From a checkpoint of a small image flow-matching model: patch size [8, 8], trained on rendered scenes of coloured solids on a plain floor.
Rows from block 2 of a small image flow-matching model, named by matrix and row number. Rows with one number belong to one neuron. Each number is 50 + 12 x the weight over its row's rms, rounded and kept within 0 to 99. All counts start at 0.
After each neuron's rows are labels from the 100 images, of 14976 (inputs lightly noised), where the neuron reaches its highest value: "strongest on" is what is common among them. Only what is clearly more common there than usual is listed. The data: rendered scenes of coloured solids on a plain floor. In brackets: how many of the 100.
# fc1: MLP up (model.blocks.2.mlp.fc1.weight, 1024x256), inputs 172-214
# fc2: MLP down (model.blocks.2.mlp.fc2.weight, 256x1024, transposed), outputs 172-214

fc1.384:46 56 49 51 60 45 33 55 42 77 44 40 50 50 48 39 33 26 46 50 29 75 45 58 46 27 46 55 45 39 51 30 24 52 50 70 25 46 57 51 56 54 48
fc2.384:60 43 54 36 36 46 57 30 54 79 42 67 45 60 34 43 58 69 39 62 44 15 47 50 52 47 49 43 56 65 50 59 38 50 57 43 70 49 65 50 61 59 57
strongest on: yellow object (72); its colour: yellow (34)

fc1.60:53 49 39 70 44 45 41 59 51 53 55 39 26 39 25 52 19 53 77 63 51 29 74 33 45 39 44 42 48 32 33 39 41 66 60 36 42 53 66 31 51 44 64
fc2.60:40 64 60 53 66 64 41 55 41 35 64 42 52 40 34 71 46 52 70 53 56 34 49 47 37 46 50 44 43 39 31 36 20 68 66 59 32 46 50 54 48 59 36
strongest on: black object (51); its colour: black (34)

fc1.165:49 28 56 32 45 66 46 32 49 56 57 39 50 44 40 50 41 37 29 48 61 59 44 48 49 48 53 37 59 53 45 49 31 53 46 51 51 55 50 61 44 33 55
fc2.165:49 33 52 55 24 54 58 61 39 54 42 24 41 38 46 50 40 41 36 53 44 66 55 55 64 45 45 58 59 58 59 63 75 57 36 56 53 40 35 57 44 57 65
strongest on: light from behind the camera (72); white object (63); its colour: white (35)

fc1.337:68 62 37 63 75 47 53 32 50 43 44 39 69 48 44 59 39 51 40 51 53 64 61 42 37 42 45 51 47 34 51 75 55 47 70 54 64 61 58 41 39 47 45
fc2.337:51 24 55 40 58 68 54 62 56 44 57 36 37 46 52 53 93 56 52 40 53 61 52 51 62 57 66 54 58 62 56 45 33 39 61 52 37 51 64 44 67 31 71
strongest on: black object (74); light from behind the scene (55); its colour: black (34)

fc1.179:52 34 54 59 60 35 60 64 67 82 35 45 44 60 54 44 43 62 53 40 56 46 58 59 84 55 49 40 41 45 52 51 64 62 51 80 51 27 64 46 60 55 55
fc2.179:47 55 43 40 18 61 44 25 19 62 53 58 45 61 49 43 47 14 69 38 44 54 59 48 59 49 51 49 52 60 51 28 70 56 48 59 44 51 36 53 48 61 47
strongest on: yellow object (47); disc (29)

fc1.621:54 44 46 51 49 33 43 64 48 60 36 42 34 55 55 39 68 66 61 61 66 28 59 68 57 56 49 58 51 48 49 49 69 56 29 60 64 22 57 43 49 48 60
fc2.621:44 58 42 52 59 51 39 57 44 41 59 50 47 49 51 41 15 49 58 62 52 43 61 40 51 50 80 60 54 49 49 32 39 69 44 54 44 70 57 52 58 72 39
strongest on: count: five (57)

fc1.325:70 56 30 63 67 38 59 59 64 62 54 36 49 55 42 50 41 38 56 31 44 60 27 69 32 49 60 58 43 46 34 62 61 54 54 49 69 47 52 42 39 76 55
fc2.325:44 29 46 70 54 60 58 64 57 59 38 37 66 59 59 43 76 50 47 57 54 75 31 47 60 46 69 43 54 41 36 57 63 53 32 54 53 56 47 69 64 41 44
strongest on: light from behind the scene (55); tube (36)

fc1.491:43 36 49 35 41 47 48 47 62 78 30 48 51 38 60 42 49 30 53 40 48 21 32 42 80 44 47 57 43 23 65 64 67 64 36 63 34 26 46 49 54 41 44
fc2.491:53 64 40 54 45 58 51 43 36 70 30 62 43 41 33 62 20 51 48 21 42 65 56 47 52 55 44 36 48 47 65 63 60 77 57 48 52 61 58 42 56 50 55
strongest on: light from behind the camera (53)

fc1.678:51 48 40 41 53 62 61 72 47 53 45 40 61 62 38 46 56 60 61 50 53 52 52 42 41 39 49 60 32 68 48 48 47 53 23 43 43 57 52 21 61 54 46
fc2.678:29 44 49 47 47 59 37 52 52 44 54 83 48 49 55 51 80 40 59 71 52 47 46 47 35 57 60 46 27 24 69 34 46 43 55 57 59 67 54 57 68 45 37
strongest on: spring (63); largest object: spring (28)

fc1.129:42 30 66 53 36 50 60 65 47 39 52 55 57 42 60 55 40 41 67 58 63 47 48 43 55 52 37 38 56 44 18 49 38 47 53 47 30 61 48 49 53 20 51
fc2.129:54 63 55 33 72 42 38 58 55 48 68 61 54 54 57 52 52 79 53 52 45 45 61 49 20 58 42 50 48 50 65 51 18 45 64 55 37 38 76 58 50 63 41
strongest on: its colour: blue (27); its colour: teal (26)

fc1.8:42 61 61 56 65 56 43 33 59 59 52 32 34 57 63 52 57 64 40 57 44 61 61 48 46 47 53 38 68 44 73 50 50 69 42 50 59 50 48 55 48 48 57
fc2.8:51 34 54 40 69 47 44 73 46 37 58 41 59 42 55 57 70 32 62 39 56 57 52 48 63 45 58 55 49 54 70 45 68 40 68 49 36 54 67 42 51 47 44
strongest on: black object (87); its colour: black (47)

fc1.280:54 54 16 58 54 70 53 36 47 47 49 45 31 40 60 35 49 44 48 47 59 51 28 69 48 69 48 49 48 42 41 35 55 75 65 43 42 51 57 79 30 79 49
fc2.280:41 28 54 61 46 61 53 63 42 55 47 46 49 38 54 60 50 14 50 43 64 31 39 54 48 43 52 48 39 57 31 59 32 57 30 57 48 52 29 53 57 42 42
strongest on: spring (30)

fc1.163:38 35 63 56 52 51 59 64 51 54 41 66 58 73 56 53 59 39 44 49 73 59 58 51 38 65 24 58 61 70 49 64 43 65 59 33 41 55 33 80 44 41 72
fc2.163:55 56 57 40 54 41 45 49 63 49 46 40 38 23 54 49 47 67 37 43 53 45 37 43 33 31 36 58 40 49 71 53 67 36 72 33 59 42 38 53 57 48 37
strongest on: black object (62); its colour: black (38)

fc1.132:55 58 30 48 76 36 48 47 32 46 48 57 63 43 34 51 48 50 49 52 47 75 45 44 45 38 53 18 36 46 52 44 41 55 59 71 55 53 50 48 39 73 57
fc2.132:54 56 53 30 34 58 48 43 54 37 42 31 52 41 54 50 30 72 37 47 63 43 43 56 54 52 41 54 41 48 39 41 58 34 38 53 96 43 54 47 63 43 50
strongest on: purple object (98); its colour: purple (46)

fc1.389:52 61 61 51 45 28 58 41 64 57 41 42 54 67 49 64 80 55 24 65 42 51 42 38 64 47 61 39 33 52 81 63 58 63 46 39 55 23 59 67 64 52 33
fc2.389:60 47 60 53 54 51 48 51 71 45 54 40 60 35 53 47 50 45 34 41 55 33 41 49 51 41 45 65 46 60 02 45 34 51 75 50 36 33 49 33 62 50 38
strongest on: light from behind the camera (64); red object (56)

fc1.751:34 51 55 54 63 39 40 68 37 54 61 64 56 56 34 53 46 43 56 50 69 44 62 22 46 50 30 32 45 43 33 45 31 37 54 49 52 42 42 38 36 64 75
fc2.751:60 58 56 51 44 54 47 49 55 48 42 29 42 66 50 52 54 56 57 38 58 48 59 56 47 52 39 53 47 56 82 56 31 42 51 51 78 34 50 56 52 55 46
strongest on: purple object (99); its colour: purple (43)

fc1.12:43 24 42 53 53 56 61 26 33 46 45 55 30 50 52 41 60 64 46 59 42 37 30 47 51 55 42 63 52 67 66 59 56 65 48 50 37 75 50 62 58 64 59
fc2.12:67 54 41 51 60 51 55 42 66 49 43 54 60 40 44 48 43 32 44 65 54 60 35 50 36 48 32 38 58 29 49 51 72 47 46 55 24 43 61 35 57 44 60
strongest on: pink object (65); its colour: pink (25)

fc1.727:42 62 55 78 38 29 48 46 58 51 40 60 45 58 51 59 38 39 62 59 32 40 56 49 43 44 39 61 37 48 58 71 48 37 49 46 56 63 54 34 31 27 42
fc2.727:51 39 60 64 56 45 50 54 51 50 56 38 60 76 35 60 27 44 43 60 35 51 37 56 58 66 56 32 57 53 69 37 39 37 40 58 61 71 52 67 52 63 40
strongest on: light from behind the scene (56); white object (48); count: five (42)

fc1.189:36 50 52 34 38 56 47 53 46 49 48 68 42 47 78 54 59 48 58 85 42 48 56 37 65 67 51 34 53 44 44 59 48 57 50 53 65 50 51 70 30 38 61
fc2.189:70 45 37 47 60 62 51 21 54 48 62 35 72 52 23 37 69 68 41 95 31 65 48 67 48 63 60 79 46 75 53 63 44 56 58 56 45 37 62 39 40 64 52
strongest on: light from behind the scene (60)

fc1.49:56 56 41 48 60 64 48 59 42 49 55 51 66 70 59 37 45 67 33 52 42 61 66 53 42 62 48 46 63 25 53 64 70 54 43 58 47 42 67 34 60 63 38
fc2.49:50 52 53 63 24 42 51 48 40 41 47 49 48 22 50 38 40 52 45 26 54 63 39 44 65 44 27 42 57 45 26 70 58 72 39 57 64 40 61 59 30 39 62
strongest on: count: five (42)

fc1.296:68 36 45 56 36 63 51 38 44 41 64 55 29 38 43 59 51 34 65 67 40 63 58 33 45 76 54 20 38 61 56 39 51 49 45 50 48 59 58 55 54 41 43
fc2.296:47 50 64 41 59 35 38 55 43 41 33 58 48 70 31 50 50 36 36 54 70 30 49 60 40 73 44 38 45 52 54 79 33 44 47 65 29 62 58 41 69 53 46
strongest on: chain link (28)

fc1.335:66 39 58 58 60 67 30 42 55 41 63 50 80 56 40 49 44 41 47 58 44 50 41 46 66 52 69 48 45 66 52 39 20 60 48 60 63 56 60 53 50 46 53
fc2.335:35 38 52 50 30 41 69 60 43 53 48 42 45 49 65 66 56 68 43 59 52 66 35 52 53 58 59 45 60 33 54 51 34 49 60 45 20 48 55 53 44 60 58
strongest on: count: five (44)

fc1.589:50 37 51 23 55 43 56 57 45 54 48 43 71 66 62 53 56 53 43 62 57 73 50 53 39 48 38 50 58 59 40 74 56 47 46 50 59 55 82 67 54 39 51
fc2.589:49 41 42 41 53 56 69 44 54 66 51 73 43 44 42 74 41 42 54 52 62 15 54 44 19 47 43 58 55 62 66 45 63 53 56 58 57 51 38 42 53 51 56
strongest on: black object (56); its colour: black (28)

fc1.385:34 64 50 40 52 32 43 40 61 45 59 70 50 50 42 47 57 35 63 50 44 51 43 38 34 39 56 45 70 37 39 44 41 44 57 54 33 32 38 61 43 43 61
fc2.385:52 50 53 28 47 48 25 44 47 61 59 35 48 59 44 51 78 57 47 45 39 42 43 45 76 41 63 43 42 47 58 38 34 33 63 56 39 41 69 46 62 63 49
strongest on: blue object (47)

fc1.219:54 50 61 47 45 55 45 64 69 52 46 71 33 47 51 46 28 28 41 64 36 39 40 54 41 42 48 56 51 35 46 40 57 29 48 49 51 53 21 40 57 50 45
fc2.219:54 49 57 59 53 49 41 68 48 57 45 35 46 19 46 52 33 40 35 48 56 46 57 41 32 39 40 45 64 51 72 66 31 64 58 57 30 36 46 47 45 69 60
strongest on: light from behind the camera (70); yellow object (60); orange object (57); its colour: yellow (37)

fc1.265:44 37 50 57 49 34 58 49 50 71 60 59 13 61 55 59 29 59 44 43 38 55 35 31 54 46 34 52 39 48 48 53 71 42 56 31 44 35 48 56 42 53 46
fc2.265:59 51 49 47 37 38 58 22 49 58 41 37 63 38 66 52 38 47 46 55 40 48 45 45 20 44 48 56 45 68 62 74 57 48 67 55 28 44 32 57 54 72 34
strongest on: white object (67); its colour: white (38)

fc1.349:57 55 48 52 39 50 58 67 41 63 35 49 52 42 46 42 27 60 46 57 54 69 63 50 56 55 37 51 55 41 66 46 50 60 43 45 59 37 62 46 40 44 60
fc2.349:48 76 59 49 59 49 50 41 62 74 65 55 57 74 58 43 34 23 62 53 45 46 54 56 50 44 34 58 45 61 41 56 58 55 49 51 50 36 27 47 57 76 38
strongest on: orange object (57); yellow object (51); its colour: orange (34)

fc1.327:63 45 54 39 62 39 60 29 29 73 40 25 56 32 63 40 45 75 48 56 43 46 36 53 49 51 52 58 57 48 35 50 35 56 49 61 54 56 50 45 44 49 40
fc2.327:44 32 49 75 57 65 50 45 44 50 43 37 53 48 49 58 61 48 51 53 61 52 50 54 59 46 68 58 50 44 65 31 24 56 41 51 32 61 48 47 53 57 60
strongest on: black object (54); its colour: black (27)

fc1.680:51 56 66 35 55 40 41 30 53 48 49 50 41 64 24 47 53 35 60 56 62 55 37 47 48 54 52 29 58 72 44 53 58 50 47 32 60 51 76 58 13 56 76
fc2.680:49 51 57 44 53 65 48 48 66 57 40 50 66 40 68 49 64 44 38 56 68 57 31 50 57 65 27 65 52 32 56 52 53 50 54 69 45 51 47 46 15 46 65
strongest on: yellow object (78); its colour: yellow (34)

fc1.344:46 59 55 56 53 52 44 54 51 51 26 71 36 42 52 46 49 45 45 30 45 27 54 48 38 61 44 36 62 43 51 49 61 44 50 48 56 43 31 49 54 61 75
fc2.344:59 66 42 55 45 54 81 60 49 43 43 56 52 67 58 36 40 72 56 51 48 82 59 51 35 45 62 57 60 61 75 66 56 58 49 44 30 49 53 58 42 39 52
strongest on: green object (63); its colour: green (27)

fc1.159:46 56 39 74 45 50 55 56 47 70 61 42 55 57 45 42 17 63 51 46 70 62 66 51 33 64 20 57 55 58 45 32 34 64 54 55 34 45 45 33 56 43 61
fc2.159:63 53 47 56 59 57 55 57 63 65 50 43 49 47 58 47 41 28 62 48 40 32 45 60 35 52 26 55 47 67 72 41 31 56 44 59 74 42 57 53 56 58 46
strongest on: red object (47)

fc1.369:56 57 62 46 41 72 49 65 49 58 41 42 42 30 69 46 78 51 40 50 52 49 38 47 28 58 58 48 51 52 37 71 48 58 40 45 72 59 48 59 69 55 62
fc2.369:67 71 48 43 66 46 71 72 46 58 50 44 50 50 47 50 48 60 62 41 57 47 56 50 54 53 33 46 60 50 42 46 34 52 62 49 73 42 52 45 46 49 62
strongest on: light from behind the camera (54); green object (52)

fc1.330:52 45 58 38 60 50 62 43 51 49 43 48 50 51 55 60 61 44 44 60 60 35 60 35 44 39 49 57 39 64 35 47 35 44 46 44 94 39 34 56 51 47 70
fc2.330:45 42 60 46 37 50 41 43 55 38 51 55 45 58 37 47 67 68 52 43 48 37 52 33 28 43 55 45 60 56 50 45 31 44 51 35 33 42 66 48 64 49 49
strongest on: purple object (70); its colour: purple (30)

fc1.711:49 65 41 58 42 41 62 52 58 44 42 45 63 63 48 57 54 79 29 52 30 38 34 56 61 39 35 46 49 45 49 54 44 59 49 42 59 47 56 43 66 62 35
fc2.711:48 28 42 54 50 59 30 73 61 62 61 41 62 28 39 57 56 08 58 62 57 33 42 34 39 53 42 53 59 51 23 39 25 57 63 45 24 41 53 40 62 71 62
strongest on: pink object (59); white object (47); its colour: pink (29)

fc1.103:54 62 46 43 32 48 69 49 51 35 43 29 55 48 70 59 41 67 54 56 42 53 40 59 59 37 53 55 64 53 35 40 36 34 31 64 49 75 38 50 42 28 58
fc2.103:55 49 55 46 68 61 68 47 46 66 53 62 49 22 43 68 91 33 43 39 63 24 63 46 59 44 51 55 50 42 27 40 63 50 73 54 56 45 33 45 55 43 37
strongest on: orange object (47)

fc1.516:59 47 48 57 52 54 50 65 59 72 31 45 30 34 57 36 45 53 66 53 58 34 36 50 68 51 44 55 44 40 45 47 74 56 44 64 44 53 38 46 41 49 49
fc2.516:38 63 53 45 32 43 50 41 53 50 50 44 58 72 48 23 67 39 60 55 41 66 51 63 69 64 50 54 42 41 55 46 76 61 32 48 49 57 59 43 61 51 28
strongest on: yellow object (53); its colour: yellow (34)

fc1.101:51 55 48 54 26 31 43 48 59 55 50 58 42 66 44 46 57 44 61 70 54 45 43 56 54 48 68 52 49 72 24 38 49 63 41 36 62 37 48 67 46 40 48
fc2.101:51 48 39 39 55 40 45 40 58 63 70 58 60 54 36 59 47 44 68 38 55 51 42 56 44 50 54 47 36 50 45 45 42 62 50 50 26 52 52 51 39 55 59
strongest on: teal object (55)

fc1.445:53 33 55 66 19 64 49 37 84 47 52 51 60 51 50 56 62 52 48 37 60 35 40 55 60 66 57 47 44 48 47 46 45 21 61 41 48 27 56 62 58 51 49
fc2.445:50 44 51 69 66 48 42 60 37 28 70 55 50 45 57 50 57 41 55 59 62 80 39 70 59 59 64 51 40 43 54 67 42 39 66 75 54 37 39 72 65 52 49
strongest on: white object (55); its colour: white (26)

fc1.743:18 65 49 60 64 58 39 63 51 30 63 34 47 35 51 62 49 82 68 49 53 39 45 59 41 43 49 66 68 50 42 47 55 48 49 61 73 61 63 50 50 52 62
fc2.743:43 51 39 63 48 67 53 29 41 37 59 41 39 68 68 32 54 40 45 65 48 58 28 46 20 30 54 30 34 52 74 50 36 55 44 42 49 28 36 63 36 65 63
strongest on: red object (71); its colour: red (51)

fc1.494:49 53 74 27 39 68 55 58 48 63 43 72 60 43 54 50 32 42 50 39 73 51 38 53 56 52 47 73 39 60 39 41 67 24 43 49 49 45 70 53 50 50 62
fc2.494:56 42 68 51 75 33 51 43 48 41 44 54 29 57 49 67 54 56 60 45 66 60 35 46 44 69 48 40 48 28 58 58 50 19 58 62 74 62 54 49 50 47 64
strongest on: orange object (79); light from behind the camera (50); its colour: orange (33)

fc1.616:53 23 55 65 49 41 37 32 57 67 49 63 42 44 65 39 55 65 47 62 60 46 45 69 45 67 40 78 64 67 49 59 46 60 56 70 21 44 53 64 51 57 60
fc2.616:48 50 44 61 46 44 40 43 58 49 59 53 45 45 35 62 64 35 55 53 54 33 67 36 59 79 45 40 41 52 41 41 61 34 62 37 38 54 42 53 54 40 55
strongest on: purple object (72); its colour: purple (38)

fc1.624:48 55 48 58 43 56 34 25 49 57 63 66 51 60 55 41 38 57 52 55 57 44 46 34 14 53 47 42 42 54 26 52 68 46 62 51 38 63 69 48 59 24 41
fc2.624:52 49 44 45 55 21 67 52 58 45 51 53 43 40 40 44 51 54 59 35 56 55 43 60 34 44 43 48 47 49 64 35 69 52 39 54 65 64 51 47 61 81 73
strongest on: chain link (29)

fc1.149:52 42 36 60 46 35 50 53 51 64 49 46 42 44 48 55 52 31 56 43 52 43 46 50 32 43 57 56 59 58 60 43 42 67 50 39 82 53 41 52 69 40 62
fc2.149:54 45 27 51 49 55 70 42 41 42 57 44 29 43 43 60 57 32 51 28 47 61 65 61 69 46 63 55 55 60 70 55 45 71 57 55 47 41 48 60 43 45 65
strongest on: disc (29)

fc1.725:54 42 58 52 63 65 53 72 60 61 50 55 61 38 57 37 20 40 53 62 60 36 68 46 44 44 47 63 71 44 40 56 61 61 54 49 58 52 35 36 51 44 44
fc2.725:55 61 44 62 53 61 41 53 30 52 56 50 55 42 33 44 31 34 51 48 50 58 65 62 52 46 37 61 52 39 63 59 44 87 51 59 41 52 42 63 36 53 41
strongest on: pink object (47)

fc1.107:50 55 43 57 68 59 36 49 45 57 51 62 59 38 45 49 41 43 48 39 44 33 38 51 45 33 62 73 66 27 61 42 24 69 46 61 67 35 28 36 38 42 60
fc2.107:61 42 50 60 17 47 68 28 46 40 51 43 32 65 54 46 61 49 35 43 46 66 50 56 35 48 51 48 53 63 24 53 44 56 44 52 57 48 55 50 48 45 43
strongest on: blue object (69); its colour: blue (37)

fc1.625:58 61 65 62 50 66 46 53 46 59 50 43 56 52 63 55 90 54 63 46 36 56 59 57 46 25 58 41 55 45 63 33 46 64 46 53 65 47 56 50 48 37 51
fc2.625:56 51 42 39 56 58 46 53 56 37 53 46 48 55 53 35 50 78 51 68 57 58 53 58 40 34 64 72 53 54 63 43 37 36 64 55 26 39 82 42 60 65 55
strongest on: purple object (50)

fc1.499:59 41 43 70 36 39 60 38 37 52 37 55 52 41 48 67 47 48 44 42 56 40 58 57 56 37 51 62 55 59 76 50 51 51 45 55 58 39 60 33 36 33 48
fc2.499:48 47 46 69 58 50 52 55 39 62 73 48 49 64 59 63 32 42 51 49 57 53 58 59 37 38 36 51 51 59 58 59 48 53 55 49 38 35 16 74 35 72 53
strongest on: chain link (28)

fc1.18:43 62 48 56 31 60 49 61 41 76 52 72 46 47 44 52 34 54 38 41 57 60 54 32 53 57 22 58 48 50 34 41 51 51 50 56 59 45 32 42 46 62 52
fc2.18:70 36 53 58 60 46 40 55 43 62 55 51 63 61 46 70 25 33 66 55 43 48 40 61 61 42 29 41 43 36 36 33 28 61 50 31 60 59 45 54 75 44 47
strongest on: teal object (71); light from behind the camera (62); blue object (49); count: five (44)

fc1.746:36 62 36 65 45 33 50 77 59 54 51 71 55 49 34 63 21 66 38 41 50 60 43 67 86 40 47 44 55 55 53 47 31 51 62 66 50 36 69 50 53 66 36
fc2.746:50 46 60 63 73 49 55 70 63 47 57 40 47 45 52 46 36 15 43 45 59 37 46 48 58 39 56 51 46 50 26 38 52 45 52 47 52 63 30 42 48 46 44
strongest on: teal object (50); blue object (50)

fc1.525:40 65 54 31 45 63 52 56 27 56 52 38 37 67 43 64 38 52 47 41 54 75 38 40 55 40 19 52 44 48 49 36 36 45 53 47 38 69 49 51 35 64 45
fc2.525:58 31 50 55 90 56 72 47 53 59 49 52 51 75 52 50 56 34 57 48 41 47 59 58 38 43 45 52 45 54 72 36 43 51 57 46 55 53 42 53 61 71 12
strongest on: blue object (89); its colour: blue (54)

fc1.685:46 48 48 38 59 59 43 48 28 59 58 73 52 38 31 64 35 50 49 44 40 47 41 31 35 50 42 40 41 49 44 66 65 43 62 46 61 64 67 57 26 70 30
fc2.685:64 39 37 40 44 57 43 43 39 44 45 35 61 61 59 52 48 48 47 75 41 67 46 42 53 56 46 52 55 49 49 54 53 50 46 40 36 54 53 36 27 29 57
strongest on: light from behind the scene (55)

fc1.742:48 46 49 57 16 57 21 69 49 36 65 65 58 44 61 53 49 60 47 31 77 32 64 41 43 52 49 49 44 52 14 32 37 49 55 39 63 51 48 58 55 53 70
fc2.742:59 50 53 50 40 54 42 41 67 53 33 45 43 38 48 39 75 59 29 49 47 60 44 63 44 52 63 70 41 69 56 57 38 60 53 62 52 33 58 42 53 40 71
strongest on: purple object (57); light from behind the camera (55); pink object (54); its colour: pink (32)

fc1.399:52 64 63 43 59 53 54 60 30 49 29 33 73 54 84 33 45 52 27 44 65 45 60 38 48 49 64 35 45 56 52 46 50 59 49 63 43 69 64 40 46 24 26
fc2.399:46 37 48 48 59 57 40 63 43 42 74 85 41 59 41 42 77 57 66 57 62 52 52 57 32 53 57 50 46 35 60 28 53 48 58 54 36 65 41 56 56 48 38
strongest on: spring (28)

fc1.713:76 65 53 39 35 43 46 49 42 45 43 54 54 50 44 42 39 57 55 59 37 57 51 50 39 44 64 47 51 63 25 39 33 50 40 30 58 51 53 62 38 35 40
fc2.713:42 49 42 50 37 45 66 60 38 52 46 40 62 63 51 62 53 79 61 45 64 60 48 60 21 47 43 53 39 39 66 60 50 25 50 59 41 47 60 58 33 43 56
strongest on: green object (86); light from behind the camera (51); its colour: green (46)

fc1.95:58 36 71 23 44 46 45 44 29 44 49 52 64 37 38 50 26 47 32 43 25 40 42 39 48 48 65 56 36 55 33 28 43 62 30 51 50 58 49 83 40 78 46
fc2.95:55 34 82 40 47 45 43 51 55 48 47 49 55 47 57 49 64 20 57 49 45 32 49 50 43 56 45 46 47 54 29 71 62 49 55 42 39 45 38 15 48 19 62
strongest on: chain link (31)

fc1.545:35 59 45 43 31 46 73 54 49 44 50 43 47 45 50 47 59 63 39 37 55 51 52 65 60 62 46 51 65 69 41 32 42 51 41 54 43 65 34 48 44 53 64
fc2.545:45 40 36 45 83 50 48 65 48 34 53 46 44 36 48 74 43 49 40 38 64 58 50 40 71 48 40 45 57 44 43 62 63 36 62 57 49 64 66 70 50 47 47
strongest on: white object (76); its colour: white (30); dome (29)

fc1.48:60 33 40 50 47 62 27 44 50 43 59 34 48 55 75 40 47 41 58 34 44 42 62 53 46 56 65 49 62 26 39 64 56 42 42 37 47 47 49 61 53 39 42
fc2.48:59 50 38 50 47 65 52 46 50 53 65 49 52 47 52 51 52 32 61 36 41 36 58 41 51 47 67 43 60 45 82 54 30 59 68 47 41 42 46 61 47 56 53
strongest on: pink object (77); light from behind the camera (52); its colour: pink (41)

fc1.739:55 36 50 45 41 70 52 66 56 80 59 48 44 55 57 52 39 39 43 63 46 68 46 21 41 56 41 40 54 53 50 54 33 44 47 38 56 54 54 45 53 56 54
fc2.739:50 59 47 51 66 55 27 51 51 53 63 51 49 43 57 49 40 38 45 61 62 44 42 57 57 46 36 52 30 41 29 58 17 59 55 52 70 46 36 39 69 57 39
strongest on: blue object (57); light from behind the camera (52); its colour: blue (36)

fc1.643:54 49 74 49 37 47 34 41 44 57 57 73 73 45 32 45 37 41 51 41 54 59 49 70 46 26 74 63 73 56 29 52 54 68 53 67 42 55 71 38 40 41 44
fc2.643:40 39 53 44 55 50 53 51 56 44 56 62 52 56 54 48 31 36 60 42 53 39 52 40 66 61 59 49 59 59 41 58 65 37 44 51 06 54 42 51 50 49 32
strongest on: green object (79); its colour: green (41)

fc1.314:49 34 57 48 47 59 31 44 43 38 43 64 57 49 41 42 58 53 53 72 45 21 60 36 63 32 60 31 37 59 58 57 54 57 39 49 81 57 57 51 52 51 48
fc2.314:59 47 52 52 41 31 55 53 54 43 52 52 58 37 47 54 56 49 57 64 60 71 44 50 70 52 46 43 41 68 07 58 58 51 50 46 33 40 53 50 57 51 45
strongest on: pink object (54); its colour: purple (25)

fc1.601:40 66 73 62 60 59 56 33 47 46 51 57 77 38 54 59 68 65 48 49 51 42 50 55 63 64 59 49 47 57 30 56 63 41 39 46 55 28 74 39 56 48 34
fc2.601:62 50 41 48 43 44 54 41 41 50 47 67 51 42 58 52 33 17 47 35 57 34 63 58 62 40 57 45 60 61 78 49 45 60 51 61 67 56 46 57 54 40 42
strongest on: count: five (42)

fc1.599:49 55 39 63 29 45 25 39 45 50 58 57 58 40 44 47 51 41 54 72 53 37 57 49 30 52 41 38 46 66 33 52 39 41 53 38 49 51 66 59 43 44 49
fc2.599:58 39 29 53 51 52 72 28 55 42 37 69 51 40 54 50 45 53 34 56 57 58 56 55 53 31 39 59 60 57 39 56 43 62 38 55 47 67 62 55 53 46 65
strongest on: chain link (37)